From a checkpoint of a small contrastive audio-text model: trained on single English nouns, adjectives and verbs, spoken by a formant synthesiser in many voices.
Rows from block 3 of the audio encoder of a small contrastive audio-text model, named by matrix and row number. Rows with one number within an expert belong to one neuron, the router's apart. Each number is 128 + 24 x the weight over its row's rms, rounded and kept within 0 to 255. All counts start at 0. Numbers have three digits each. After the name is the row's rms in percent of the matrix's.
Before each expert's rows are labels from the 100 clips, of 14848, where the router gives the expert most weight on average: "loudest band" is the band of the loudest frequency at the time of the peak. Only what is clearly more common there than usual is listed. The data: single English nouns, adjectives and verbs, spoken by a formant synthesiser in many voices. In brackets: how many of the 100.
# router: router (encoder.blocks.3.mlp.router.weight, 8x256, trained with AdamW), inputs 0-85
# gate: expert gate (encoder.blocks.3.mlp.gate, 8x64x256), inputs 0-85
# up: expert up (encoder.blocks.3.mlp.up, 8x64x256), inputs 0-85
# down: expert down (encoder.blocks.3.mlp.down, 8x256x64, transposed), outputs 0-85

# expert 1
loudest band: 500 to 1000 Hz (63)
router.1 126:120130128136147148141103113135114116173134118138113173120159151156147123169104158146122131097139117143159094110114090094146145162112132156120126080087179116080136122124093092122142152093113103141145138151154136115143095123129162108149126146104110146190122114
gate.5 087:128133128115128128128087084128139128158166101128128128128128128128128076128249128154128128128128070128128128128128128128128128128128128128128128107128128205076213112128128128137128128128174128128113128128128128159089128128128128077128193160128128125128158164
up.5 092:128128128128072128128168128128128128128128159128128128128128079128128128128128128075133151128128128221128140128036128128128198128186128163128053086128165128128128143159128128128128128128128128128128149143128128128139128128109128195128128128151128151128103128
down.5 094:152128128128128128128128128128128128128128128128128117149128128164128175050162128128119128128128128128128128128128128057128128128128184128128128128111128128128128125124128090128038128128128128128128128128128096170128182128128131203128114158128128128128218128
gate.6 122:128128128128128128128127133128128106156205143128128126128161104128128128064111128128128128128097128128128128128143155126128098171090128128128128222128133128087122128128128128118128128128128128143179184195128128128153128128107092128088128128128128145128026181
up.6 121:047128128128137092127128116128128119128058128119150128128072128128128128177130116128128128128128076128128128128128128136128128128148128128145112064028128128169128136128151128137125128113128085128128128128128135128142128076128114128128128123148118128128128104
down.6 120:128128128128121078128127128135135128128128160128128138128128089118128085128128128128168128149115128128127017128128219128128128128128128122137128166206128134128128128128128200128133128128117128166128128128128128050128128137128128128128174128165128128128128128
gate.7 146:091111128086128128151128128128128129119128062128128128128174128143128128128128128128128128128164128095092128128130128128128109128128146128058128128128128128128147137159128128128178095128128128128128095128158160128128136128128159127128128186128128115169066075
up.7 130:128128038128128128128128119128128128128128128113119128128128120128128128128128128129049128088128128128128128171128042128128100128128147126115128128128128079177128125230090163128128128128034128128128153128139128128128110096145116128128106128128048128128097128
down.7 149:172081062128140128128128084128128128128047148128157128128158128123128128128148128128128128128128128129120128128009121128153095128128128128174114128128128128128128128128165128169128128128128068128148128164128120128128128150155156130140128128128128128039128128
gate.8 064:190128128106128128128118128128128128115128128128128043117128128128128128128128128128128128128128128128128128128128077128128135105196128144086128128128129128128128128128128128128033128128128145128128128153123128121108128128128128128194158128128128128151105128
up.8 060:128128107128128127128128128128128128128128128128128145128128128128128128128128128128128128130128162128128128128128154128128151167211128128152128128128128128128128128128128128125112041128128128128128128128152137128136128128128128128128128128150087128086078129
down.8 072:128188073135141092128128128128085128128128128111128128128128170128163128128065128144128128128128128128128128134128152128128128128128128148128128128138107128128128128128128128128128128128142177050128090143128147128128106128128118092169128128128128128115125128
gate.9 063:128128128128085128128128128128147056131128198128128128128128128181128128174128128128200128179128128128128128195128128128128102128128128164175128142128128128128128128128128128128168128220128170128204181128128128128113128128128128128148108128124176128128157128
up.9 083:128128128128163128128128128128128145128096128128128184125128112128158128128126128148128128180128151128128146182128161125128128128128128128051128128128128119205094128110128194128173128128050068128128143128128128174177128063089094128128088121128128128175050128
down.9 079:058128122169128128128128128128128100048128128128101128128128182106128128128128075128128128128068128128086168215128070128084128062128128128128106128128128128078128128128128128087128128128185128128102128128128128101128128128062152128128227128131185128108128128
gate.10 072:164128113141128128128128128171135128128173150081128174197173152220139128101128128128128137076128128144128105119193128128128128128128128123128128204128128128189173128148128128128128128128128128128128125128165128128166128128128135128031154195135154128128128128
up.10 081:161111128128160128128128128128128128118128128202105128128143093128123028217076128128105128128128128128128128128124128128128147165155128128102106122128132128128077128128128128128171128128128128128116136128128128128103125128128050148152128033125128128128128128
down.10 083:065128128128116128098086110128128128051128180128128128128128128128128071128049065128128128128128128128144128116180054128128128128128128128128096128128128128128128128197128132128146088128128128104128128128136077128128128128128128128128128245128128128128128172
gate.12 116:128202128128126197128086128128081137128128128128097128128128128128180054162128113128128097083128128128128128128128160128128128128128092128128199128128128153128130153128128128128128098185179128128128128128061128128152128128128198128128128080128128199128128128
up.12 122:128210166128128179114138128128128143102128128128128128128099128158223128128128128058128120033128128128128128151128128141128128128128073128161233151128128128089128203130128128128152096128183128128128128129080106128128128130128183128128217128128128175128128128
down.12 117:165128178128128137141128128128128067128128128128128128144111128128128128190135128128092128128128211128094161128128128128026157128128128128128128128128128128128128104165128128128128068128128128150131128128128128128128128128128085128124155175128128004128128128
gate.13 052:108065128128128069128113128128163091128128115128128128128128128092128128128128000128151128128128128128128128128128168128128140128128128138084128128128128128128128128128100109128128209128128077128128128128128154128128128109128081128128128128128128095128189128
up.13 061:051128128128137128135128126080128128128085128128128128128128128167128128128128128178082128128128073128128192128137192128128128128128128128128128128128128128128128132128223128148128128128027059128128128128117131128128128128128067128140128128128230124128168128
down.13 053:128128128128128128128128128128128128151128128117182128128128128128128128128122113128128128128128128183122128128159128150128128128128142038148128128128089119155128128128128128128128128128169128128128128128215128128046128128128128128128128128128128159080150128
gate.14 012:128128128128128128190128128176162128128128128128128128128128128128128128128128168128128128128128128128128128128128128128128128128128128128128128128128128128128128128128207128128128128128128128128128163255128128128128056128128128128025128128128128128128192128
up.14 012:128128128128128128128128128128128128128128128128128128087128128128030128128128052128156128052128128128128128040128128128128128128128128128128128128128128128128128128128128128128128128128128128128128128128128128128010128128128128045128128128128128128128128128
down.14 017:128128075128255128128217128128128128128128128128128155128154128128180128128128128103128128128128128128128128128128128095128128128128128128128128200128128128128128128128128086128128128128128128128128165013128128128128128128128128128128128128128128128213128128
gate.15 042:044128128128128128128128123128047089096134239128172114141128128128128128128128128129128128075128128128128128128128128138128132128132128128128128128142128128128128128128128128128110128128128118091128183128163128189128131128105019104128128128128184128128086126
up.15 051:128080128128123128128138128128208128128128103128128113128128128128191128128092128128128177128128128128128128128155128128128175128128128128181128128128128128128128128128128128177128053128128128128128128128128144128128109128170250128128128128128128128128169128
down.15 048:128128103060128128094128128128128128131128128128128128128128128114061102128128176128128128115128128128128128128135128128128128128128128128128128128128128128128128128128128128162141118128128148128128076180128128128128056128128128128128163128128161057255128128
gate.16 029:158206128128128128128045109128128122150128128128128128128128128205128128128128168128155206128105128123114128128128128128030128128128128140128128128128128128128128128128128182128186128128128077138128128128128128128033128128043128043128128128128097066128128128
up.16 031:206128128128128128128128128128128128128128128128128128128128128128128128128128128128128107128210164128128128128128128128039157128128128128128128128128128128128104128201128115128228128128128128128128128128128128128142128128050128128128128128128128128128128083
down.16 035:174128128128128128128192089128084095157226128128128128132128165128128128128128128128128160128255128128128128156156128128128128128169128128128128128128128190128128128128128128122128128128128128128128128128128128128128128128128080128128128128128128128128148164
gate.17 076:062128187096128162128128128161167047128128185128128128128128128128139128128128127167104103128128128128128128128128162142128138128134128128128128128163128128095172128132108117128128128071128128110128135180128103133128128128128128128128128123105088117128074128
up.17 076:128128118128136104128128128128128172128128102154128128128128153128145128128128094128128128185115054128128128133202130128067128095128128128128179092086160128128128183081128128117128128186116094163077128156128152166128119128128128108130128128131162164174128128
down.17 077:127128128128210128162128128017106179115128128127111194157128085128128128128145128128128128128128128123128128128128048110128128128128078128128128128128128128128128128128128128128128128177142128128102128128128128168128128130146189128128128128128128128128173175

# expert 0
loudest band: 250 to 500 Hz (55)
router.0 111:147110135129156093145135140127180154169138171149094116115089106071108141070153123096128136101162072082148118145120074133141091166121117120103166084101111124135153127119107124126111077154154123094140132126110119095119147121095155101154145131179153129106155155
gate.5 120:128128126190123065179128128079128128128128128150128128172156095095128128128128171104128128128128128128128128128153128090128072128128137164128128128035095128128128128153084128128128128180128140128128128128121128128128128128128128128198111145128128128125171128
up.5 127:128128128128128057128128128087143128128128128128128135159128128115128128128175128128128128141128128128128128128128166110128128113168128128128128122020128128128128128128128128128140176191128128128128118128128128168128128128128128128164111167143145128127190092
down.5 093:141098128128128128112128128097114128099128173128128128128128075128128128128128128128128126128128128128070128128128093192108155128150128118128128128145060128128190128128146090081128128128128153128128128128128128144128076143181110086128134128128128128128071094
gate.6 073:128128128128128128128147128128128128101128130128128128128128110128090128128128128128128128117128128128128128128128128180128128128122128128046115128190128128128128118128128128116128182128128128137128128087090080121128128093128156128128108128128148128172128128
up.6 073:128128128128152138128128128155123122128128128128128128128128128230128128119128128065128074128128128128128142128128128128128128128128108128128065128168128128128128056093128128128103128128047128106095128128128128128128128128128128128128128137128137041128194078
down.6 078:128128128128118128128163128159128128128105103189126128125176070128103128128146183128128128139140091128128128141207163140128079161128132118105128128128128128113128128128179128128128128128128128128128128128128128128128128128083128128128128128128128128128155128
gate.7 062:128128128128128128128128128128128128128128098128128128128128128128128128128128128128128128128128128128128128128128128128128128128128128128128128128128239128128128128128128128128128128128128128128087128128128128128023128128126128128128128128128128158128128128
up.7 068:128128128128128128128128128128128128128142128128128156128128128128128128128128128128128128128072128128128128177128128128128128018128128128128128132128128128128147128128128128128128128128128128128065128128128128128128128128128128128128128008086128128128128128
down.7 067:128128128128172128128128165128128128165128128128118128128128128128128225128128128128171128128128128128128128128128128128128128128128128128128128128128128128128128128128128128128128128128128128128128199128128128128128128128128128128000128128128134128000128128
gate.8 134:151109128130128101191128128128128128128098128130128128128058128128128128100128128128128128162213117128159128156128128150128128128128128138128123128128128128102128128157128128128128128128128143094128128102128128210128128128128168128150128128128112128128128112
up.8 152:128128128096128133128128123128128128128128122128086128128128144128128128128079149140093128103128143128128128154184084116128128138128168238128171128128111128121135128128134213128162128128122133128148128128176128128128128128128128128071054128128086128128128121
down.8 134:150113103128118128142128128128128128128128128128128128128128128128128088128128128128204108128161170128128128128128189143128148142128128128130128055128128152128128128135128128128128093116075128128128128128128128145128128103073169128128128128128128128128137128
gate.9 091:128128126073114154128174114128128128128128128128178162071132128128088128136128128128128080128128128128128109173128128125128150128092128128128128128128128128128155144128128128056128128162104099128128128128128128128128128111128128128168103128128129128128128128
up.9 084:128128131128128089128060163128128128128128095128074080128128128116170128107128128128128174125128128128128128128128135134128128128128128128128116128128128128125134128128128128128069128099155187118128075128128128128128128128128128128042123077128107128128128141
down.9 090:128128128090128128128128128090128128117128128128128146188128128128060122128154084128128128144116128128128128128128171109128128128128138128128128128098049117128091128011128128128128128128128084128210156128124049128128128066128128128128128128150170128128128090
gate.10 099:128128128092128128128128169157128128128128089128126128128128128128128177128128128139128128128128128178088184164066128128128128128128128128128149128128128128128128128128128128128128128128128132128128128128128109128149128128128186128107128128128084128176128168
up.10 097:128180128073128128128128128128211128174128128128167128128128103128128128153115128128128128128128128128206141128122128128128128128134128103128113137128128128128128128081128128128067128124128128128128147054128093128128128128128149128128128136128128183128122128
down.10 090:092123089128128128169195103128092128128128128160128156128128128075080128128100128128089128128128128128163128128128141128134128128128128128128128128128128128128128128128121128128102128128128128128128128094181128128128128128128128128144128128128128190019128128
gate.11 084:128128128118128128128128128128128128105128128123128128128128096128128128128128128128127128181128128128128129128128128180128128128128128128128128128079128128128081128128128128128128154128170128128128135128000128128128128171106160128128128066128232128121000128
up.11 089:128244165128128128128128128128128128128128128128128128128128128128128128128128128128128128128128128128128128128128128128128128128035128128128128128128128186128128128088128128002128128128128056128128128126128092128128128128109063128128132156128128099128107128
down.11 083:128128128128110128128128146128128039128156222192078128128128128128128128128128128128128128128128128128128128128128167128128128255106128128128128128132128128128128128128128128128128215128128128128212128128128128128128128128131128128176075128128128128128128128
gate.12 076:128128161128128128128161143128128128128108128128099128128128139128175128128128129128128128128128128128128128143128128100128128128128171128128128128128163129128128128128128128034128128185200128128194128189192050128128128128128128128128141128128149128128168170
up.12 078:128128123128128128128128128128128089106128133128113128128102128128154122128106128128179128128128128095128128237061110139144128128128097128128128105160141128128114128128128115165128128096128105108156128077128181128159128128128128222152083128128128128128128128
down.12 073:090128147128161141128128176138133107128128128128145128128128110128128128158156128128128128128106176128095128129128128128110128128128128128128128128054128128128128128128128128128128128128128128128128128128076167128164129128128128128128128149144128128095128128
gate.13 096:191164128128155128128128128096128092133115128128139144119113098128128128128213123128128128169128128128128128083167128128128128128128128128128128128128140101109128128128128077128128128180172128140108128164064128167072149149158128128128128147123128128128128167
up.13 111:114109128143128150128108143150085136128040188125128196091128093128190128128128128128061128128128128128128128130136128128173128112128128030128128128128128128128095128128128100132128128128128134155128128170128128128049079128128145128085128128120128142090128121
down.13 101:057128128071128179128095128041128128143128128128147128128169128128128158098128171128164128128128128142208128128128161128128128155128128128128159147128128128128137095124128095128099128128128203075128113128146128128128128128153128128128128138128128094128128128
gate.14 088:128128128194128128128143128128128167078090174128128128128128128171128170207128128128094159115128195128128128128155128119133060128128128128128128128128128128128128128088128128126128234142128128168168128128128128128128128147128114128128128128128128146128128128
up.14 096:128128128128128128128128128134128037128138128142128128128128128128128192128065128128128106116128100128128128128084128128128128128128128128128243128128061128128128140128128201128128128128128128095128128128128128128128128128135145128096128147128128128161201128
down.14 108:128128149128128128128128128128128081128172128128128129128128128099144128090113141192128128159128183128055128128128128128128128128128128128128128128128128128072128128128128128102128128128103090191128128128128183128081057128128153128128128128046128140128128128
gate.15 126:128128128151128105128071075128050128175109132128128192128128138131128128174108113128093128128182128128123086111128128128128138128139064128102128128128147128121125111128171126128157143128128178128128128128128128128128083128128128128122166128128128093128128128
up.15 144:128152128128128122128136128128081128128086217128079128128128146116246128127128128163140128128123052109128128128129128085154184133097128133128128128093131130051128128128128128128149170128128128143128100128128097188128128128147128128128128128051159132112128128
down.15 160:128128101148149128128128128145128241128117128143128205128135128128128128128128128128128128128128113129128128155128080128128128128090128128061128128128128128128128180128128128128128128092152100128128128188128128128128128128132128091123131128128128128128149128
gate.16 129:184128128128128128128142137128088137091109128128128124128128128128128128128177128128128128128128128128128166128128128128128110128128149128138128128128128128128216128128128140106128139128088128128128128128128128128128128128128109128128128128128128128128128128
up.16 124:128128128143128162146128115173128139075128128122128126128099128128147128138068146148128128128128141128128104128013128128128128095099128128093068128128128128128018128128152128157128128128128128128128128129154128128128148128128128128128128068128128128128128139
down.16 118:128128128128128128128128128105138128128071044128128128131128128128089128128128128213128128060154128128128128128128128128128067059128128128128128128134128128128134147128100128128128037128128117128128128128128128128128128128160128128128128128128103128128128128

# expert 2
loudest band: 500 to 1000 Hz (66)
router.2 075:136145114163121146147156123111127059125154144115123147147107126128131142162126088139142132154093196187135188128112090143114143107072111151123124105134125115131103118083155139138115121120151094121135135110158120129126121119146152118113139129136141114112130156
gate.5 015:128128145128128128128128128128128226128128128128173128128128128135108128128128128128155128164128128128128128128128128128170128128094128128128128128128128128128128128128128128128128128128128119128210128128128128171218128128137128128128128128128148139128027128
up.5 012:136128128128187149128128128128091089128128128128128099128128040128066167128128128154128121179128128150139128243128128078128128128128128128090128128120128128128128149148123128128128128128128143095150128128128128128128128128128128128216068128128128074195128128
down.5 011:128128128128128128137128128203128128128128128128128128128128128128095128128128128193128128128161116119128128128128128128110151128128128128128128128128065128128128128128209128128128128128128128128128128091145128128140128128128128128128128128117128128128045128
gate.6 173:128128128128128114128128049128128128128128084128128128200129128079128194128128128128128128177128091155178128128128128128128128198128128128128128128104128128128128128128128128128128128072128128128128063090128128100140128093099128128113128128128128095067128128
up.6 209:158072128096125128128128117128128128128092128128128128128128128128130059128102128128089149128128128097128128128128128128128128128128128128128128192150128128125128073128116113128122128036128128128128033128083128128128128128128128128128128128128128128197128167
down.6 162:108150126128121128128128128128128128128128128128128128128128128128128169128128128065086128128093128128128133128024128128128128128128128128161128128128128111128128128143128059128128080142128190128202128128113128128128128200128128128180128128128128128128076128
gate.7 027:128128128054128128174128142128217179128128128188128070128128128255128104090128128063128128128128115128128128128128169128128128128128128128128128128157128128028128128128135128128128128128090105128128128128077128128137128128128128128128128128076128128128229211
up.7 026:128128128128128128128124128128208128128128128128128089128128128128128044128052128128128128128128128128128128128128128128128128128128128128128128128128207128128128128128128128128128128128128128155160128082128128128105128128128214128142128128128128128128180128
down.7 037:128168128128128128138128128128128214128128128128128128128128128128128128128062128128191142110162128096177189157138105116114128128128075128128128128128128128142128128128128128065128128128128136128128128128128128128128128128128128128188128181128128128128128128
gate.8 021:118128165154128128196128128128128128128128128128128128128137128128128013128087128128115128128208128138128128149128168128128128128128128128128128128128128137066137128128128128128128128128128128128128128128184128128128128128100128128077128128123171146086128128
up.8 022:128128128128128128128128128042199128128128128128128128198128128128151128128128128128128128120128128128146128128128120128128128128128112128128116128128104128128128128128128128128128228128128176216128128128128128128128128117128070128128128128128128128128208166
down.8 029:128128128128128128128128128128128128128128143128095128128128128223128128128128128128128128128198128128128128128128128128128128128128128128225128128128232128128128128128128128128128099038128128128128056128128128128128128162128128128128128128128128128128128128
gate.9 044:128105128118152117147128128121097128128015128128128128128128128159163137128128079128128149128101108137128128143128120128128128105128128116128128161128150113128128142119148141128138089120128128059128128101107128136136138128128128112128157128128115104207212128
up.9 022:111059128128082078138128128060105128128105128128128092128128107128116119128071128119128104128090150145128173192134106128128128068149128128128128068110107079128129150128203123128181128128105128105128164128089136138103128151128167070128172128128128128128169177
down.9 039:107128128128095071128128185130128128128168128128067096128128128128104128128176128128070123137081137128128067118128150115128128113128128166128128092097174128137107090128144128200128143120128154180128124114128128128143128128128128078128151070128084177187128128
gate.10 199:115103128128128201164128128080203165128128080128131167128145128128164178128089128128168128183128128077128128143128128120123128150128088161128151128128129128128098128137128122128128177105164128136105127162147132084128136164153036128128128128162128157128128133
up.10 175:148074128128125128188144128060187128158184185128146133180143128128137212128128128091136128143146128128162128102135128128131106187113103164169128128128128138128128132127128128135128128128128097149122101128128128128128128152164128128125142128128118100128128128
down.10 205:128128128128063070128128128094128128128092152128196138128130075117110128128128128150128128128115096190128066128093128128128128127126128182104128128086128128181128128135102128144128128098128128127128199128128135128128129128131128128128128128159128128118128123
gate.11 065:128128106073128128128128149128112195090125128128128100128128128128134128150128099128128128175128093128128128128128128128139128073128094128128128128128118128128128155105128134128206235091128118128128128128143128131128128114128128128101134128128128128128151157
up.11 044:111128128128164158128128142128121128128128128128128129128128128095128128128128229111128142119134128144101128128132128124128128128128188083128102128132128118128128128164128057128128128128128128128128061128128191200195128128128183128128128128128128128135128128
down.11 047:128128128128128128128128128128128128094128128128128128128074128128128128128128128128128088078128244128128128075128128128128128172128128128152128128124128128128128118128128128128128171128128128128128128128128128128128128128128190167128205128128135128128128128
gate.12 030:128128128173128128071128128128131116128128143173087100128128143128128128128077169183139128128128128128128101128128061128128128098063128128145128157128128128128128128128128128136146128088178128128128149128128076128128143109062128128118128128137128145128086126
up.12 034:128128143128145128106128128108169128128128128163153128131128128058128128128128128128128128128128128125148128128128128172128116128129128128128133128128128111128156128128128128176128128128128128128128111169128128128159128121160128130065128128095128128128187149
down.12 036:128171194128128128130128128128128128128128128128162186117132130053128128128082128128128128080128128178093135076128128160128128128128130165128128128128128128170128142128128161128128092029128128057088153128120128128128128128142143128071128128225128128128128128
gate.13 191:128128127128128150128128161128128128128169128128128128128128128073128128128128128128128128128138128128128128128128128111128126174127128128128128131128128150128128128128130151141128128069128138128137059128176128128128113128149128128149128122128128128128128128
up.13 213:128117135128128128145151166114128180128168098128128124174128128128128128143103128116128035128128128128128128128128128128128107128128118128089128128128097128128128128128128149128128128109128128128145089128198128110128128160150128120218128128118128128063128128
down.13 175:071128065140128128128128114128128128109128107128097069146124176128101128103128130133128130138128128128128174117128128128106128054087146162188128158128128214128121128128094128128128084119096154128128128036074128128128122107123121128085064128148128137128128128
gate.14 012:128128128128128128152128128128128128128128128128152128182128141128128128128128060089128128128128176128128128128128155128128128128128128128153128142099128128128128128128128128128206128044128128128031087128087128128128128128128048053128128128187128128190128128
up.14 012:128100128128132211128128128128178128128128128128128128128128112134128179128128128128156128128128128128128128128076128128009128128164128128128128128128116128128128207128128128128128121128128128128128128128128128128128128128128128128128128128128128128019128128
down.14 012:128081097124128128144128128128128128128128089128138128128128128128128128080149128129128128128128128128128128128128128128128128128128128075128128128128128107128036128128128128090128128128128128128128128134093179128128128128128128128128128128128128128068128128
gate.15 020:097214128128128128059128128128106183128128128128178145139128128128128128128128128114128128128202144118130082198128109112128128128128128128116188096100128108128070128128128128128128128128128128128130128183214187128128128133119098128128121128128128141128021128
up.15 014:128128128085164128128128128128128080128128157151139128128128128128128128128128133128128128048128145128128128128128128128114128128128128128128128128128140110128128128080128128128128128128128128063077111128097128128128128137128128128128197128128128128189145128
down.15 020:128111152128128128139058128128128128106128128128080135128128128128128128117203121128128183128128128128128128128117128128128105128128128128138128107128128128114107128128128128090128128128191128128128196128064128128061128220128128087128128128146089118138128128
gate.16 173:237128128128102143128144076109132141128128012174128128128128128128128128128128119128128128178128128128128128128128186128128128160128128128153128128198128128128128088128128117128128128128128128128128068128128128128128168142128128128171128128128128128128010128
up.16 171:128128128112128127128128128128174083128128128128128128128128128128128128128128128128128102159128128128074128128114164128128128128128128128128128128128128128118120128128128128128086140128114018128128128086202128108128128128128128131145128128128128231180128184
down.16 171:128128128128128072128128128128128128128128062071128128128128128128128086064128128128128128145128155128128128128128128128076128171128077128081074128128128092128128128128130128039109128128128128128128128128119128128128128158128128128128128128128128128128030128

# expert 6
loudest band: 2000 to 4000 Hz (44)
router.6 103:157136111151133160113126165149124122105125106133154158129093164178124135133157137143151133116113151142094106115151193120116132119134168095102161197167116123163140146165152146116215135122124136139102127135099090154124131119142093154073126115093130137113110132
gate.5 131:105128096128128096128125128128128128128171128127071163163126128128128156128128128128160136131128128128128128128128178128142128128156128108142128128128128128128128128116128123128136159174162144128128128128128128110128128128128128181102153128128128128128128128
up.5 116:160089128128128164128136128128167166128128128125196072089128128128128128128128128128078128128179128128128128128128128128128184128128128128128128128128128128128128128133128128128101128062128114128104128128128128159089128128107128128165109128128128171128128128
down.5 107:104128128144046065144145128122128145101128181116111128128128128140128128128148128128128128156128128128128128072128128152128158128090197128148128128086128128128128167104103128128128128128198089100128130201128128128128119128191128128128128144128128151128128128
gate.6 032:128084128128157128091128123128128128142101128149162169128074128128150128140150091128128178128128158135128150128128128108128168164193128128128092128067128128135128145128192128128128128128160144128126128128128143174076110153128121040128142100128128098128128128
up.6 037:128175128128128128128128128134128180128128127128128109128183087128114128106089166128128128146150128153128085128128128128182077128128128139122149128160128128134128128128035128128128128128135128128145128108152104128151128128128128206128128128095128134128128128
down.6 042:151128163146128128111128116128163128128128115128128128095174115128128128128082128179095154139157128128128128128128187157122128128128128138128031128128128128154095123128128128150132156128128128128128128158092093105128128098128141128137128089128124128114128104
gate.7 144:128128128128130128128125128128128100128125173128128128128128128128217128128128128128128128128128128113128128073120128116128128128128128042128128128255109128128097128128128128128128128027117128128128128128085152128146128128128128128128089171128128128188201214
up.7 137:175128128128128128128128128093128128128128128150113128185128128128128128128128128113128134074128128049128163071128128128128128128095128100232128128128128128128128128128128128128128128080128107128106128128134128128128128128128128128128128120056128088128128128
down.7 121:128128163128128128128128097128128128111134128128128115197128148153128128128128128128128165178128128113128128128151128128135157128128128128128128171128128124147128128110221128128128128128130155128128128050195128128128175255128231173128128128134141128076128128
gate.8 056:128128070128128128128128159062128128128128128128128128128128128169092128128128128122128128128128083128128112128092128219128188128137128128128128128128128068141128150128128128128128128128128128128066128128128128128128128080128128128128144072127128128081128128
up.8 051:128128128128128128128128078128128148128128106128128122128128128122128128128128128128128128128128128128128128128128084128192128128096115098017128128128128128099180128128128128128184128128128157128128128128171128128206128079128171128128128128128128128128036128
down.8 053:128128128128168128092128128128128128128128128128162128128128128128128128128128128103128128221128128128128128175128013128128128128128128128128128164128128205128128128128128128128115128128128128128128128090128149128128128128128128128128113195206128127128128128
gate.9 036:145128118101128102128128128121128128128092128128128128128092128108128128128176128128161128160185144128128128128109128128153128128128128071128128128128092128145128138128174128104115128170128161092088128128128128128081128128128121103128132128140141128128128085
up.9 037:103149128128128127157128128147128128130176128128128128128165128128128128128104128128128128096082128128128118156128128128128128140172102176128135128128135128128143128128128112191128128128128128128192122128160128128178099128128146176128128169116128128082098167
down.9 044:128128128128128128119128184128121090128132124107100128031128128128128119163075157138128128155128128135128128128128128104101111128178121139128070168128128128128114128148128128186128120128153167128148128160173170157161128159128172128128128128089124073098128128
gate.10 061:223146065144128128173128128184128100128208128128128061128128128101128128128128132128128128128128128128128128128073128128185128128128128142128128128128128145128128128118128128128085077076128145128128171132128128128158128128128093187128128128178128128097128128
up.10 076:127128201128194128128128085128128128128128128128128074113128093128149117128128139165176128128128128128155128072093128128128128140175128147128128128116121154128128128097128083128128128128106124128128206128128128128094128128128128119128128128128105128128128128
down.10 074:121128128128120128128128070158087095128119161128128128112128128128128197128128167128149128146128128129128128110128128128128171137128128128128128168128131128128128128164128128128128128160110171087128090106128148128128140090128128128128128128128128128116133128
gate.11 139:128128128128128056128128135128103161128128128128104128090150128182132130128128128128128128128128128128128128103184160128243128128128138128128128128128128128128128109128128142128128169128128184128128128128128128128119097128191128128128128146128128128241128123
up.11 138:128128128128128173091128128128128128128128128128128128168120128091128145128187128128172069128086128128168128128088128128073128128113105090128203128128128122128128141128128128121097121128128128126143128128128128142128128184128128128144128094128212128047128128
down.11 143:136128136140108128099212128128127128171128128076128128128138128181128128128171121128128182128108123128128105083128128128168100128099123128187128119128128128128157128100158128128128141128210134128128128097128128095128186128128213128128128128128128128051128128
gate.12 039:128128061128090128128128128128128165128128128128128128128128128128128126128128251128128128168128128128128128128128128128128128128128093128128128128128128128128128128128128113128128128128128128128190125128128070128128128128055128128128128128128128128128128128
up.12 031:128128128215128128128128128128128128047128132128128128128128128120128134128128128128128128128128128128128128128128128128128128128156128128128128128128128128128128128128128128128075128128048128128128128128128128128128128128128128128128128128128128128128128128
down.12 047:128128128128128049128128128128128128149128128128128016138128135128128128128128065128128128128063128128128128128134135128128128128128128128128128128128128128128128128128128141128128128112128128128128076103128128128128128114185128128167128128128104128128128128
gate.13 135:211128128128128108128128128128128128128128073128155119128098123128128081128128128128128121129128092128128128128128128159230147161128128164084128128128128128128094128128128128184128042104120128128128128128128128122128128128112125128128128170128152128193128128
up.13 137:109128175128128079128128190052128168128055128128128128128128128128128128128141136128128107128128128128128117128128128128204128128073128095097128199128115128126128134128128122128128128128128128128128128128128128064128128128077128151128082128128108128245128128
down.13 172:183128128188128128128041179087128119094128159215128128148128108076128128095128128128128128128147128128128144128235128128128128128128128128128128128044134128128128128201128129040110159128128128128128128088182128160128128092128070128126132128128128128128173128
gate.14 070:128128128068128128128128128128128128128128106128128128128128128128128085128128128128128168128128128139128128128128128128128132128128128128128128120128128128128128124083128128128000128128128128128128128128128128128128128128128128128164128128128128128128128128
up.14 075:128128128128128128128128114128128098128128128128128128128115128128128128128128128128128128107177128128128117182067047128128128128128128128128128128128128128128128128128128128128128135128128128154128128136128128128128115128128128128135128128128128161128128128
down.14 085:128153128187059128128128128104128128128197128128128128128139128128128103128128158128085128085128128128118128134094124016128049128128128077128128128128128128128213128128173128128119128128128128128128128128128128128146114128128128110128128128128128128223128066
gate.15 085:128128128128128167128181128128128128128128128128128179128128128128128128128050128128128128128128125141128128128122065128128128128167100178026193249128128128109128128128128128128079128128128152126104128128165203128100128128128115128128159225128128128128128128
up.15 069:000128128128128128128128128122128128128128128128128128128051128128171128128128128128128116128128128128081128128128128128152128128128128128128128107128128128128128128223128128180048170128128128128128128128048128128128180128128128128059128128128128097128128082
down.15 080:128128128128128128128128128128128128144128128114128128128149128128128104128128128128128128068128128128128116128128128128189128128128115128153128159128128084128128128128128128153128128128128128128128128128128128128046128128128128128128128206128128076167128134
gate.16 055:128114100128135128128137128128128089193137128128128128128128128128155128126128128128128128128128131077128128128128128128128100055128128128045128000128208128128128128094128128128128128128128093128128166128128128128128128128128128128128128128128128113128150168
up.16 058:087128128128128128163128128128060128128133182128128128128128128128047140168103128128083128129128128128128128128113137099128113128079128155121128128099128074128064128128128128049128128128128128128128128125144128128103128141128128128128128128128165128228122128
down.16 063:100128143128128128128182182108128128128128173128128128128128119128128128128128128128018124128154128128128128128128128072128210128128140128097128128128178128213128167128128128128128128128099121128094128128128128128128128142128140128128128109128116128128128128